From a checkpoint of a small segmentation model.
Training: 5200 steps, batches of 384, held-out accuracy 97%.
Data: trained on drawn small creatures on textured ground, 9.8 epochs.
Rows from block 10, named by matrix and row number. Each number is 128 + 24 x the weight over the matrix's rms, rounded and kept within 0 to 255. All counts start at 0. Numbers have three digits each.
# convs0: expand pointwise conv (model.blocks.10.convs.0.weight, 384x96x1x1), inputs 0-95
convs0.291:112111133077122139169117135143123100160090106103107126145129111140099140176088152095150136140174128097166139129120125093097135178146142065101140111142115136030107135152141161163144104125131101095158139122065107093148133178121163123139119099096130140125150119115141133157153140123110130101
convs0.292:121134157089100163115143125099154091167142146131112116123116152152139101122156121100141152113126178187129164118169104133104146148123139155133132089103179174114146149126102167108094128159150118114110150137140137169140138125175119128176165103131161142140131073127119132101128128119082136092
convs0.293:096117127156103122162164130133142142135124157119113163102088146123085154106150163095102091116126100162125128114104135116122141122139126124119120154125144132126103136129125115144103151093107148090114139153086128129113128146146135135106135120126120137138088098124124102139120139143130138118
convs0.294:097155122141143143091097141157110139144093132146110109089158165153137091123098125096170079125078131153141121115126109143106126132158147135104150184103104162125202139104128151163125140149120167113136150136092140178153124134098115092063119156134126150132115129092120125173077105150142097118
convs0.295:185134094091126103123121119096130104090118128131137132164103136157139127153138151070131096119137126146087137158127128104124147153131117135124139109130108117114124140103149111133112156125146129120107099138166155101133108145096108112112156103129106104119131105131118128104078134124103110111
convs0.296:108117139123123126103141136100118137120128125137140132100140129114118095144125092108160144162137126127160113116122127085154145119124176121134131169110099144143141144132149091137168141144125159103162134134173113138141149126114145124143135090120170126125131153138131131131145121094129116116
convs0.297:126124102143172125095130144127141149126111182134103094126142138105143111086166127144138134124094081113110116143153131136110121100136123082123127137100131138167143117154143092151153139113094129095116092143162083114173116144105159128102118106129088101128118097132108085133145158143086119111
convs0.298:068080113155129175134155134133136123166157100148105153127157144171147130101143114145124135157134134136158180126172168133143143096130124099152123115124096122076136105090171117075133189117125140118138126134087107102103168114113149133161112151172144103118130163150135135071132102082102087114
convs0.299:145103072091137170121131100109167097097103166133118156116169157079129161104119134136093115096165138140171176169125077121145108174076155121135168101130145157168086046108143088112148170122137104134109154105130140085088134202093086154129127145141190087131137099118098156141085170070133137074
convs0.300:109108117135136130099103095149127140118134151142129155128126092152149126138105139155150123129154113161095103131128104115128114105106127107132148112126078196133112130149178160133108119114122178142126128151106127138159110123126130113120135130129165099106156103155150151131128146113109128131
convs0.301:122146133123158101122159115111140113111147158133159166130114142117159150126153126117129154149166140157131142108101115126119116124110155119163108166115130140123129092101118118108070143086166069122122155148141120119120189152104184124099108090160136101106110150143111163144183124133087148110
convs0.302:120142149108107147113136151116159130124146112118115107134127153153122126119186125111152097113083127164136140117105099103147172106149111118096146085152119102111169149142120121090139135146125070123130122096129127162133131138125114111112122155131113166160118109150151178130112141126120131148
convs0.303:146175151121096104155135101120142076137158185107109129152113114059139151143178133119143112124118130123151160153108144103066137113126154133144136126106135128124100108165123136140119148131123146106157121110139112111145119103104130119126139084130088147128141057128128072183132128138156113126
convs0.304:135170107123082168089151125123137105136164162146140113171146115155080111112150124121095147116114097163088103134089181194105151131098088111126131142166147098095105090129131142120161145094122141118136109141129135152141156107165132163100148101173100151121115127146126101127166147126095133130
convs0.305:132123165169119122162141135108102139117167065128158101073101156144209131134130105119124139159140151079161118103154083127178100100109135143116148163106100111132118130181102137099096095171126132126115114138142098130101153124078125169155162150100119138118134159100157155132102171161130130156
convs0.306:081147125091096113113099160131105112077150146167072100147140153113174106134119123119121116123135111135140119069121112146129102119150128113122116126153129149139122147146123132107118098130119104120138142128109116143161120131133180112109139112128146128114143085114103112103127073147102101113
convs0.307:112161110109159161119104112174148126155122175141111163141137133145160166149163153132135143128155158122144149138146162150141144133099120104113106097100085155144159153108134089128135133124083105126142128141108126133129127079100179152078131146149112127149123139141173144101091132142098084113
convs0.308:096157148136078130104114172133164153109127094161102149158149151105162108110150094110102092095169079154160104107128125148127129138093106156177122141105149153166131112142107099165124102128168138167145110138050139088121174185101131153132126144140151170120183140095155153123167075173125102151
convs0.309:151084151149094141139134144113119141169128088093145155112145091106141132117184107161111108126144095143159137121125101149155083082076104111159121111113146141125161153125126086146129121102123164117152090155125178120095134122114131127148133124131142107142119131131144131134126132163125113151
convs0.310:099128126123113184175122161157102166142133119125140084132105143108130121128092176148115168114131138151112149157144140119102129106122137140070132188123129176090105188118109081095142086150148109111122104149100134104211124139153137110080159152153131132154154123115139150163142134123118138107
convs0.311:116112115114126125095133151128130134109107130142096154139133099182125092117125128106200135139137114173119132119157136139171150136138149062139104154069081132134117114117106131117112112113142094089112146130121161145120092103131147111123113149148104105097157154155135152118120121177127140111
convs0.312:078159128154116108107127108179154113040111154086134196090170164123108182175124132165115125117125145171107118155087119099112098131119152161120192160098087164147118137141145115102098121159106148155111106125101169099114118129137126145138147136106069122171098154136101074132158138138126104133
convs0.313:094128093143125107115090120086129108111129124129134138099153108120158171115103125082098133148135114157121110093149129123120141155108142097116177118125119150131126120095140158093136137109124103139110137129142166148119101129144133150131110136104164107115144132122121094129119160178103109142
convs0.314:108120121095100122125157162111155117145098125106139174114130119136140139128095136173162143116130148125157144140079111144114125116181138120116102112121128183103137093141120197136163098147124141110130145136154108138128139133099167125173162116107139119125134096111113133128144126124138117124
convs0.315:123117110140141092126098096099143125107130107177131172079165175102112153105139178146108131096083102109123146120144130137160143127120104142146184121122081136125125093117108152139137096086140141130135098151079142137138115111079106144123122172124072127114104106097128102127143130088116148115
convs0.316:111175132098099188153112113102099106125127164125108134106157157180172102118144116129135114147139129087148129117148174146095145152124147108116137107139139106137145161153094102148133177139163111107147138089098093114103164144107129152120116108131157132128139164116138136140140112131118126147
convs0.317:124092122147129148176147099091144113100097108178143134116116153135105134171122126138160144137157130202124124149116221148105144148154123123112134133112129180103146161098137114138136152119102086133110129092099113170117156128130109142113162111161140152124135151095138099103101150097116142133
convs0.318:114115124132109109136138150170085142115103125152153138114135120150093127134085096123128121126112158143128131118101117083086114103137136132121137139118069140172121110151145148144118134101120118129115106151141101128124170138125158130081176155132156098106092108134154116127135137164120095170
convs0.319:146147162130132128061131121111126168132112152120116123109103147074143089093145154143130141188109125136164116128131138125153123135157175072132111118171160105114115168078126142107149107116074134096128166152155109093117150127112108101085158102138122096109106105160162107064143075147110137124
convs0.320:133135145100128129117128083167130134122160147131113169095139139121118136139142140122118109103114142113150110154122175159116104148129120098112138097101126115130158166145109130129092109151085109145127125108154136148094172110140137143131124161127102132120104157168137109126143113116071119142
convs0.321:120174104145124103161046103084135158101130131157134149104096142072106117165080140142085155118166167132112179160099152147146137132084160132082155139155123115115155126151189127069145161104102173094081100114106087094152144142157101153131135112135116115093115105077174136117133190060090158138
convs0.322:091114091095144113166093106109116164113148149184153142107111159147125154146088114100098096116127136120103139130134106133103122130104147111146095136095164138134111125129140118147146148181135135153104119126123104099104125131135134097099133105100122122156147125116123107108110196147123133156
convs0.323:133101139112121148135113154080086119186136144119125165147146115092128122121140091112113155116118170082132139102110181158130112140105168114101147151152140128170128065141095144150138117116117118128137117109106154174147150156141095129092086086112075122193186131157150108150139116129129135116
convs0.324:166134130134121134137142123132135151161148112156134135133145127125132087103136145127157105120149109119102125088134120142090123152129151163130141135144128148090128132110121140100137108143152104155144128067131143102140113139148120124118139151156142141140097110126140118154134124152154189099
convs0.325:138127114096108160155119146163143127188135143118114154156143158132152149139134116142109141143114122118133130134109155118099163124114122093118112155124116098114136095112185116158132141090142128100109098144139160107127107179127121129143116136128135104141164091135131094115156099108109144144
convs0.326:118155116121137155133116134125105113110087124102125114160115128114127159165095136115122120109165143115119148132128103129098142134146144143088117086152105122120121136108113116092158144112129158107143133134178111133120150112159098167157106116091106100094094120145160113164122175137133151125
convs0.327:121116124126113116160138129127117139107131127116149135105148124111109122149138122126130149105166115108124126114161142129136137146129146119131119129108118145130111122110109139141119153138122106107137118161124108106151124116117102086127122129123161156105121099100115101149124104128146135170
convs0.328:158131120175132130079115120135132133114103097109115147117164099109158090089188066127146121141159139086057135122113151162091111115155076119142133155136169125110136131149185156083134158142137107084101143124129144124132156159102130147139124100121131127115147166126128133125120107122125090126
convs0.329:126063116133130118064073172099098159119149146064103126115135113156121135123107108123124122157131106130134139153104120126155172130155091113123112113101120144147136102099091085144111175148079169136128170111128126095111096156159142145118150136172120129150140116129159118068097125186147129098
convs0.330:139099127103113120085115130133134126099122136158100144108110106120141102103106120125131159142100153136133085112143136130133115123118135079132116127140131129107115156125113122125145172129101149133128082112125114128135153166110133159118113126138143100081111083116121128118144123134116158139
convs0.331:132145111122121167124114121147145111118141136148109157119125133163109118117125112120164154136115135131127146145140138134110147132107117132140088154117112125124135167101116120115159121101130115166113112103129146089123122115128102128096113109112124109097119119142153098108120112133131122122
convs0.332:096097123073133118094147206105115144114133130075133178109154166169136114111107151155066118152102164140138142158155137129147087134151118083155132081134068117128115137142171109131118144145138125134095134191169090115123131155161163099141120154149125117117132168129171151127111158109162096158
convs0.333:126139089119138131153136168127110128126090120100115141132118137158136116130117147149122101169136123121150159116144152137102133137152158096101153111101113135142149099106110181119107147133123115131129153123113135110115151108146163114110142129156123139131112125102119143101108147147172137110
convs0.334:125121127127108108118133109130092145105139109185122134117122128140125162125164153095172141112157121151107132137119106184154103127106108100123109085170131140143168100145146125112101133124161148122128115125115160092159156120125148126138151104162109115171097081132065148121150103087156157149
convs0.335:123139141153137080134134161064179176092098112119140125111103141147133129109158082160134163148141122151144139110147116159136130107124111138092121109120175170148120140129127143095149106122120107132123158140107121154158119120145095152121114118146106149136095137152121077115147177105160101139
convs0.336:143142094172144113084139157151124092094124146142143076099155106146158107164108161132142159130140103122160139162122106126106134152147129106118188112172148165076096170106125108090104112110126118105141100119118151190105162134124160172185121086086113139123153183138150123118142111147077135125
convs0.337:124134140073077125119091109124069113097145130130143124144124148136156128059129152115097122116140128116165137101142176129096166095122153090151163119149161155099173126128180138110179127127108104107129168143112147114122127093145137200126158154148144131209087166146161180185124115147117177097
convs0.338:118104139122112104089130126104122155125155126105107118182139149127143099148151128149127136128164125093127168106139148176136121117115140094155099106134156126093154132131131130096100125151092106139117102061119069136127114117157131131171117102131148147123086103146110106112130159169153158124
convs0.339:125163134135132105117125121109141143100141102104137130133112138127111108129138104116131140129145133092106167106181152096119110137116157133113111130144135142131116129125098136115128132101116099077115135153107134164108147170136110109142104152127157090121143148134095132113130132158154100135
convs0.340:080140114113098130099087159125144073125160116138128151185102141097115145147117156090132076131152130143168100113127125133157137131123099107128107155149188133148126112147098157106074142130118182118149148087127098136171112142129157092120112098150127044143097152092141134101120121109152189136
convs0.341:129149109083106118121122127138121129119113125125120119159133144124110136134152125125095111135116122123079124147134137122118134152119148148125105141121145149151107093106131131133127144094128133105164139144167126148082113118113130141117159109145129153130136143103129109117143121104108140128
convs0.342:154116104134129139150116113135114143122141114124147149131095135108136120082135125122124123121178112139116158123166110126105143114133136117126150116132112126117120121108127117144140141118122099128115147153155132095120136106111129119128130106132131113141135140126124117131138140138107129122
convs0.343:141116147091143119140101109123169113120141109143176084069106123153105102187108156096115166130109143101087129109123100105116135115172080100123123122097140102140123131104115088084120110153128171113116097122131149114138130130137123178118177150152105142114147108132116101138125134158113140131
convs0.344:101142173103148129119172104103165089167136129154168139125170104161125161135187140104150141131109128102140150141139117120129148138149146142124093120104109110134127131156139102102170125093165157116104141094108111113114108171163140120108177120138143163118105132132138111161156129110132153083
convs0.345:160128116106129124121117125132111104084134175107140150101104158133118123179109132112100126145095164158169141136120144107148093148114136090165136093096120144087112102109134125099127164115142143115105166153116146135109135143144106141103126116103101102089112122104103130141101100127140164095
convs0.346:149128136168147140097113098139132158140119168116119120118145165139109120113147121132116146127123118143129158156121129130158112131146114119160166136154097108125167136118114141163154119122123144117114124139164144137083124156155128108080113107101129122149120095099128150127136130124122099161
convs0.347:104064155123136131098099132122165137094129123146102127132102146122116111141097115137134144124128097150128099130121141100133145179116131061133137118145086140068123104129112108115139097108103148168157135107090083146185113117078124117136140122132172105126122128160122146110144169127120111137
convs0.348:117106154100142127143124115121133106122152115140147144149145110120100116115122143101155082129126113123113131122162162155162126133173156087098145157125137172096138136157149107156160153109141152096121114136128167150126139049091132145106110098191132172138110111154117152163127135146106075116
convs0.349:159080123115125119142104099096160104089132046133108138123148143119122122127120088125120133113080112138140124112110163140147099183152108069154143123121139120159097123105160141105127119157142105101135151154144134131144128148158116086145141106128134110132123116132111098131127108109148133130
convs0.350:126130147157123180112176147159092164131140101146164160157110138159168121121084140098110173115187129140143125125117124124101129111088130120145129113142162093098140173059123121131113132089149085161131179143127135153106143130139189134134104153097117127078097164101105115124152124137086164113
convs0.351:120159121121108147094128078118133116113146098131101122145124147126144160100097121133126146146138137138115099126129165154167114142116112104138076141117153136128080155131130151103100100100134109151101107097135127085165124126134096131151103095135135134145144100110153117168111146111141145138
convs0.352:141112140115113137124127180145138130096135133082104126111132130126142135089141129144157086176151109116159148124116139126115137096085126098156175135127125135130148172128136129130101083086129097128164112142120154098132114171106153146104112133111156114127162093150142113138097116153134149132
convs0.353:073160129095110146112156138142086099146132112115139131133143147150102105124118113134109107138105111112117119115141169108132130147143122126102116103133078176161124130140116144120108122128128121094112102118153111127137133119135124134102107111147140170137160122166146142128129129147142130134
convs0.354:133155148067116132085152104112120118106131149152103122138165127132171130144110138111155123114112065174150108080106108136138134101155111133150099100116137114150117107113152086141151191113165084145116098100077113143130089115075115134091074099123082171150102125131134123144094133106103128148
convs0.355:144127098188136116107139085139114126110124063122129127132116156136123127125133128148157142120168133124100163133127113094139112146149134137185125103125149141105151135102133160105151133117103134069129161157150103156124146097119115078107104113121128137088159144169136163135123124138136101127